config.yaml
arch: "unet"
model: "spectrogram enhancement model"
dataset: "phrases spoken by 400 fixed synthetic voices"
train_examples: 39062
noise_aug: 0.01
n_mels: 64
hop_length: 160
input: "log_mel"
win_length: 400
task: "enhancement"
loss: "mse"
norm: "groupnorm"
hidden_act: "gelu"
weight_standardization: false
pixel_unshuffle: 2
widths: [64, 128, 256]
blocks_per_level: 1
block: "basic"
attention: false
upsampling: "pixel_shuffle"
init: "torch_default"
residual_init: "none"
optimizer: "adamw"
learning_rate: 0.0015
beta1: 0.9
beta2: 0.98
eps: 1e-08
max_grad_norm: 1.0
max_steps: 11900
batch_size: 128
epochs: 39.0
lr_schedule: "cosine"
final_lr_fraction: 0.1
warmup_steps: 590
weight_decay: 0.1
Rows from block 2 of a small spectrogram enhancement model, named by matrix and row number. Rows with one number belong to one channel. Each number is 128 + 32 x the weight over its row's rms, rounded and kept within 0 to 255. All counts start at 0. After the name is the row's rms in percent of the matrix's.
After each channel's rows are labels from the 100 clips, of 14976, where the channel reaches its highest value: "peak on" is the class under the peak. Only what is clearly more common there than usual is listed. The data: phrases spoken by 400 fixed synthetic voices.
# convs0: first 3x3 conv (model.mid.0.convs.0.weight, 256x256x3x3, each kernel summed), inputs 0-255
# convs1: second 3x3 conv (model.mid.0.convs.1.weight, 256x256x3x3, transposed, each kernel summed), outputs 0-255

convs0.61 091 [131 209 191 101  74 115  81  96  94 114 152 151 145 108 181 149 111 112 121  87 176 131  60 130 126 186 130 122 113  68 116 144 105 118 118 149  94 102 154 108 135 127 108 116 118 132  97 126 112 151  75 142  77 119  51 145 110 108 109 140 105 109 111  62  98 104 103 121  88 134 147  93 105  92  98 148 121  40 133  68 124 157 103 125 113 117 154 103  90  97 115 150 130 142  66 103  93 125  73  88 112  75 139 133 122  98 100 135 141 178 113  96 111 104 129 127 149  95  69 134 164 122  88 112 121  74 137 163 115 137 130  97  45  94  59  99  45 153 122 124 146  77 165 172 140 169 123 156 174 108  97 143  95  51 103 174 137 136 100  78 119 145 107 147  84 123  74 109 145 140 133 127 106 146 126 150 119 155 138 162 154  99 122 138 127 148 121 119 125 107 113 135 171 134 115 128  80 120  69 128 144 122 183 150 137 103 143 126 128 171  49 125 160 114 128 177 145 146 161 140 172 154 110 130  52 173 114  75 175  88  62 103 114 152  74 122 102 143 126 197 149 149  70 109 175 100 139 137  93  71 122  82 133  99 107  80]
convs1.61 079 [101 104  81 145 174 110 127 157 172 164 137 101 181 112  85 115 121 136 138 141 119 113 104 129 120  97 132 143 181 130 141 109 121 139 165 136 146 142 148 139 109 128 107 117 144 126 109 121 125  84 164  99 114 155 142 139 155 108 111 149 122 134 147 171 119  99 109  79 134 133  88 121 135 115 178 102 106  93  80  94 117  48 156  89 121 105 107 140 151 117 128  79  78 118 172  90 166 137 129 144 156 110 113 136 129 182 158 157 169  38 144 176 160 158 217 211 139 191 154 156 139 125 146 124 143  90 111  96 125 143 103 118 200 125 153 136 221 148 142 141 188 129  35  78  71 129 120  95 130 144 152  62 115 192 124 111 145 157 130 158 145 124 147 103 118 136 127 150 144  95 109 138  96  77 155 132  77 131  85  69 118 161 117 102 139  81 106 139 131 157 146 114 135 167 199 116 157 163 206 138 136 186 168 160 129 183 113 191 135 126 145 130 122  95 154 103 172 113  94 177 103 123 168 185 161 136 115 179 137 148 134  98 122 149 152 140 135 117  76  62 152 187 167 173 108 104  93 131 196 206 142 122 125 157 118 116]
peak on: /s/

convs0.216 081 [209 171 120  64 131 130  60 159 169 164 148 102  46 133  89  91 117 129 138 119 144 174 183 128 110 128 159 126 141 121 136 202 183 149 109 114 123 122 112 104 107 127 165  96 177 146 157  99 189  98 158 116 122 165 162 106 134 107 169  91 101 101 143 179 116 166 133 155  74 166 108  67 122  83 122  90 148 105  98 108 137 158 116 132 176 120 106  42 121 185 139 125 153 115  99 152 113 143 165 151 108 108 134 151 117  77 164 140 100  86 163 185 108 100 113 163 157 118 161 128 143 160 153 112 111  95 114  99 128 161 146 149 148 174 190 148 149 118  90 105 187 139 135 160 179 159 130 149 113 117 165  94 111 147 102 118 131 139  98 108 136  71 185 115 143 150 160 201 156 103 122 129 127 103 140 123 105  78 129 140 100 113 135 188 123 198 156 133  95 105 115 193 174 134 111 173 154 127 150 156 119 206  95 139 170 187 141 118 144 132 105  95 108 126 154  99 156 145  96 115 190 203 145 221  94 139  91 127  76 203 106  98 138 141 166 103 144  98 116 118  81 119 115 146 125 148 102 154 120 117 132 107 109 138 191 150]
convs1.216 092 [ 59 109 139 130 126 174 146  76 127 171 123 146 170  75 167 138 110  76 133  42 115  80 127 112 163 127 157 131  74 198 149  99 130 152 150 161 113 123 138 135 149 121  96 181 126  83 126 158  76 106 125 131 141 123 127 123 130 101 100 106 108 146 112 115  92  90 140 136 173  95 132 100 129 160 106  83 105 126 120 150  59 133 140 150 132 116 104 133 134  98 120 150  86 175 129 180 104 135 125 119 131 169 129  88 112 137  80 140 183 133 124  68  81  90 144 117  90 127  83 137  82 100 113 115 105 163 129  95  52  95 135 119 104 164  75 122 129  76 135 130 108 122 156 184 172  77 149 124  89 169 104 129 125  82 140 164 126 106 114 151 176 148 121 169 125 147 126 107 191  97 130 114 110 169 138 166  62 150 106 114 143 135 139 122 165 106 182 181 177 172 182 133 125  99 115  65  86  96  53 122  87  51  92 118  78  38 104  37  93 144 136 103  88 135  70 174  66 122 103  81 119 101 119  91 120 131 154 130 132  81 101 100 143 132  89 106  74 178 137 182 136 141 116 104 172 120 161 109 102 111 103 143 102 147 148 147]
peak on: /aɪ/

convs0.125 117 [ 95 144 114  57 128 133 128 101 133 132 166 129 136 148 133 114 147 109 114 137 118 133 144  40 175 100 123  92  99 152 125 108 151  47 140 131 106 128 136  96 117  92 107 131 116 100 121 123 117 129 162 162 125 108 110  91 124 105 164 114  92 141 138 128 112 124 165 166 142 134 127 109 107 154  65 100 111 134  74 152 103  84 123 129 155 119 129 145 109  77 109  90 130 138 123 120  30 153 189 136 154  81 140 127  35 143 124 145 155 152 138 148 168 165 115 150 144 123 180  53 135 113 177 147 164 124  97 101 111 152  99  94 109 110 119  90 104 103  82   9 148 196  93 138 135 114 112 154 119 131 124  80  85 124 121 130 146 127  74 119 129 105 119 150  69 125  52  62 120  71 109 148 143 140  97 144 115 129  95 111 109 127 145 109  69  83  98 126 145 151 154 146  81 115 121  80  73  89 167 133 151 112 120 176 162 144 139 160 135 138 172 104 166 126 125 102  94 121  79 147 101 119  96  87 140 116  98 152 130  37 157  80 115  60  83 174  94 153 133 104 140 107 109 130 135 144 106 108 155 144 143 125 137   9  32 109]
convs1.125 108 [168 103 114 133 110 100 122 141 150 126 122 105 124 153 116  97 116 148 168 157 167 135 140 153 126 140 116 123 160  86 150 183  77 103 112  88 147 129  89 124 128 161 159 104 142 160 125 105 150  87  89 157 128 140 149 122 149 146 133 145 153  98 118 134 127 140  92 123 107  86  89 157 120  45 141 148 157 125 120  93 107 115  75 133  62 117  87  54  82 149  88  92 110 103 133 118 136 122  62 140  80  85 103 148 112  73 155  94 107 124 130 150  90  96 182 117  69  94 143 119 114  68  97 119  35  97 129 151 150 118 124 162 171 144 177 160 122 160 206 215 193 134 130 126  95 168 118 134 139  92 161  90 126 167 130 109 164 178 177  97  95 165 108  82 174 145 157 139  93 151 105 140 140 118 117  95 144  91 123 131  90  92 120 165 132 140 102 109  85  67 107 116 173 111  98 162 164 139 141 121 167 158 142 139 115 144 153 162 129 127 147 142 130 124 136 151 180 134 159 164 161 193 174 178  68 166 144  64 104 161  64 129 121 109 175  32 147 100 115 109  91 150 127 141 128 100 122  87  62  61  97  87  51 117  99 125]
peak on: silence

convs0.209 100 [134 131 131 106 142 123 101 154 144 103  76 149  87 168 135  88 150 160 141 139 169 216 116 106 110 128 136 135 125 125 104 207 121 118 121 117 103 127 154 108 124 125 131 137 202 175 170  82 174  86 126 173  88 189 113 139 166 133 112 126 112  94 113 169 138 160 103 199  74 126  81  92 122 106 107 107 133  88 103 105 142 126 112 131 125 150 131  40 168 143 139 115 106 146  91 160 106 136 145 139 138  86 136 126 122 124 141 199 167 111 207 202 128 119 134 166 136 123 113 108 134 163 120 126 119 121 142 121 131 179 145 179 175 237 139 120 119 170  72 112 191  98 134 183 197 142 141 130 132 102 146 105 122 102 107 146 193 187  95 102 148 119 154 112 133 133 135 185 142 115 129 141 144  80 158 145 138 108 133 122 127 140  85 186 119 112 166 116 149  81 105 101 159 146 109 129 170 152 158 153 134 202 133 152 123 180 161 105 176 166  93 132 115 149 174 139 209 109 110 174 178 208 120 220  93 121  60 120  96 156  61 117 123 158 127  90 123 134 122 129  87 149  95 152 126 137 102 119 111 114 114 103 114 128 169 129]
convs1.209 096 [ 58 103 156 143 161 154 117  68 151 145 115 131 157  32 174 127  68 131 121  54  76  56 107 137 148  88 131 143 114 166 136  13 123 117 150 172 114 121  99 118 150 121 100 178 100  46 128 155 132 125  82  76 120 115 113 124 112 125 108 124  78 127 125 103 121 123  99  72 144  90 126 148 149 150 132  96  98 135 130 121  80 136 162 129 131 103 157 140 122  95 112 120  85 150 176 133 149  99 109 134 142 185  92 104 128 151 116 107 129 113 107 107  72 132 116 104 125 138 127 136 119 117 141 117 139 153 141  98  60 102 114  38 144 101  95 148 149  72 175 139 121 134 156 180 190  73 121  71 110 168  92 175 158 118 130 165 108  88 132 154 127 125  85 137 129 135 113 113 121  92 181 109  69 122  89 176  66 169  88 102 112 105 110  76 178  83 167 147 179  95 118 118 131 112 117  77 111 112  59 148 127  81  77  91  58  64 130 111 100 168 125 131 104 131 103 163 106 135 156  68 130  84 129  88 159 127 164 143 104 135 167 145 154 155 104 122  82 151 125 174 152 113 121 100 122 136 129  86 166 136  83 122  98 168 124 122]
peak on: /aɪ/

convs0.193 102 [122 124 155 103 125 164  86 152 149  92  89 134 122 174 145  98 144 183 126 145 184 228 102  87 107 132 104 147 121 118 110 221 138 117 156 151 118 138 141 112 115 139  93 141 192 171 183 107 196 126 141 196  91 193 127 137 141 140  98 146 120 102 146 155  97 144 128 175  80 117 124  92 123  90 106 131 148  99  85  97 120 142  89 133 110 134 125  64 131 121 135 122  65 146  82 147  89 149 156 134 136  99 125 110 123  96 143 172 164 122 183 189 133 128 147 146 139 135 104 117 134 149 146 143 133 119 135 152 116 173 127 145 155 196 112 157 121 154  70 103 183 110 144 178 199 138 146 128 153  94 155 140 105 114 105 151 194 186  92  71 152 114 152 131 140 152 116 126 128 111 118 144 137  93 153 136 129 107 144 121 152 104 110 180 117  93 155 134 124  85  96  73 140 134 117  90 155 156 177 143 156 209 155 155 140 187 178 125 188 166  92 126 171 152 175 153 192 144 128 185 207 209 130 246  85 115  80 111 130 140  80 121 124 148 116 100 139 144 140 140  69 142 119 150 124 169 128 101 132 129 140 116 128 125 169 129]
convs1.193 089 [ 42 140 138 159 191 143 134 120 167 173  95 104 168  42 162 110 103 130 145  82  83  62 111 163 177  83 120 121 125 184 145  11 124 146 127 144 135 133 112 127 157 135 103 143 117  76 168 139 103 116 101  59 138 137 108 150 123  83 117 112 110 130 104 105 121 104 106  86 149 118 105 115 147 114 128  84  85 103 139 105  78  53 184 106  99 132 153 112 152  91  96  70 101 134 181 115 138 121 122 139 110 169 160  93 135 173 133 115 140 109 124  99  62 100 133 133 131 128 114 147 119 125 119 116 139 132 144  82  64  99  86  55 146 104 128  99 148  96 150 134 125 133 115 168 146  85 143  68  81 167 104 131 153 137 138 157 120  92 116 163 124 107  88  95 125  99 120 131  96  69 157 115  75 112 104 180  74 161 103  86  87 126  49  60 182  70 164 137 186  95 153 102 108 149 109 105 113 115  96 152  97  82  99  98  75  78 136 101 124 161 149 120  72 139  88 159  91  86 152  93 105  99 141 104 173 121 164 156 104 134 150 114 151 146 108 111  70 180 137 149 158 116 148  93 110 142 144 129 168 126 118 124 120 177 104 103]
peak on: /aɪ/

convs0.23 100 [117  95 121  78 160 130  94 140 148  67 131 100 105 145 117  73 121 107 100 131 161 163  76  85 117 163  84 149 123 121 116 151 131 139 128 159 155 116 140  64 152 124  90 105 130 127 101  78 186 139 120 131 119 143 112 141 123 125  97  64 103  86 123 161 106 146 105 128  83  97 169  93  76 103 136  77 126 142  58  84  76 139 118  82  73  99 113  64 155  36 138 127  59 106 123  84  37  87 101 118 102 112 161 100 125 160 135 138 130 140 134 142 125 144  88 156  89 158  38 111  81  98 155 161 132 141  55 121  98 136 152 190 163 147  89 137 125 183 104 138 144  78 134 154 146 168 147 136 135 135 133 130  84 105  80 153 150 145 108 116 144 147 158 107 106 167 100 140  31 109  79 143 151  45 156 144 159 126 144  96 132 147 105 155  95  63 121 110 155  67 112  90  89 129 104  99 129 111  65 106 189 131 161 118  95 139  99 164 128 111  76 114 134 128 127 134 111 129 118 157 105 129  75 162 174 126 113 117 164  86 122  51 187 121 113  92 125 171 152 126 111 115 112 123 110 127 189  89 166 126 139 109 103  92 125 127]
convs1.23 108 [122 144 117 147 159 145 152 167 143 153 157  95 148  55 165 114  69 124 208 133  89  67 142 121 194 148  95 123 159  87 166  74 152  96 139 151 165 138 164 169 178 126 186  82 132  38 189 160 123 154 133  66 164 153 132 146 129 117 147 147  93 156 121 157 152 187 137 104  96 119  88 149 118 106 159 103  87 164 125 161 153  98  77 132 160 177 110 134  65 199 133 102 178 148 179 154 154 127 153 149 125 154 102 183 100 126 138 135  97 123 142 131 129 121  92 153 118 106 178 141 146 132 165 128  97 162 150 142 115 129 104  87 119 121 150 160 108 143 170 141 173 179 166 128 147 153  99 172 155 136 136 168  79 188 155 115 157 122 149 102  85  79 125  97 188 120 163 144 166  98 153  96 118 119 125 129 135 111  83 121 106 114 127  82 144 146 134 122  58 142  90 155 160 149 132 167 135 154 175 154 139 157 136 111 153 157 182 156 121 193 187 130 161 137 228 123 181 166 136 153 158 150 176 150 162 144 151 116 133 151 145 162 178 101 111 108 156 122 172 117  88 135 139 177 126 205 122 111 162 159 132 124 112 200 120 121]
peak on: silence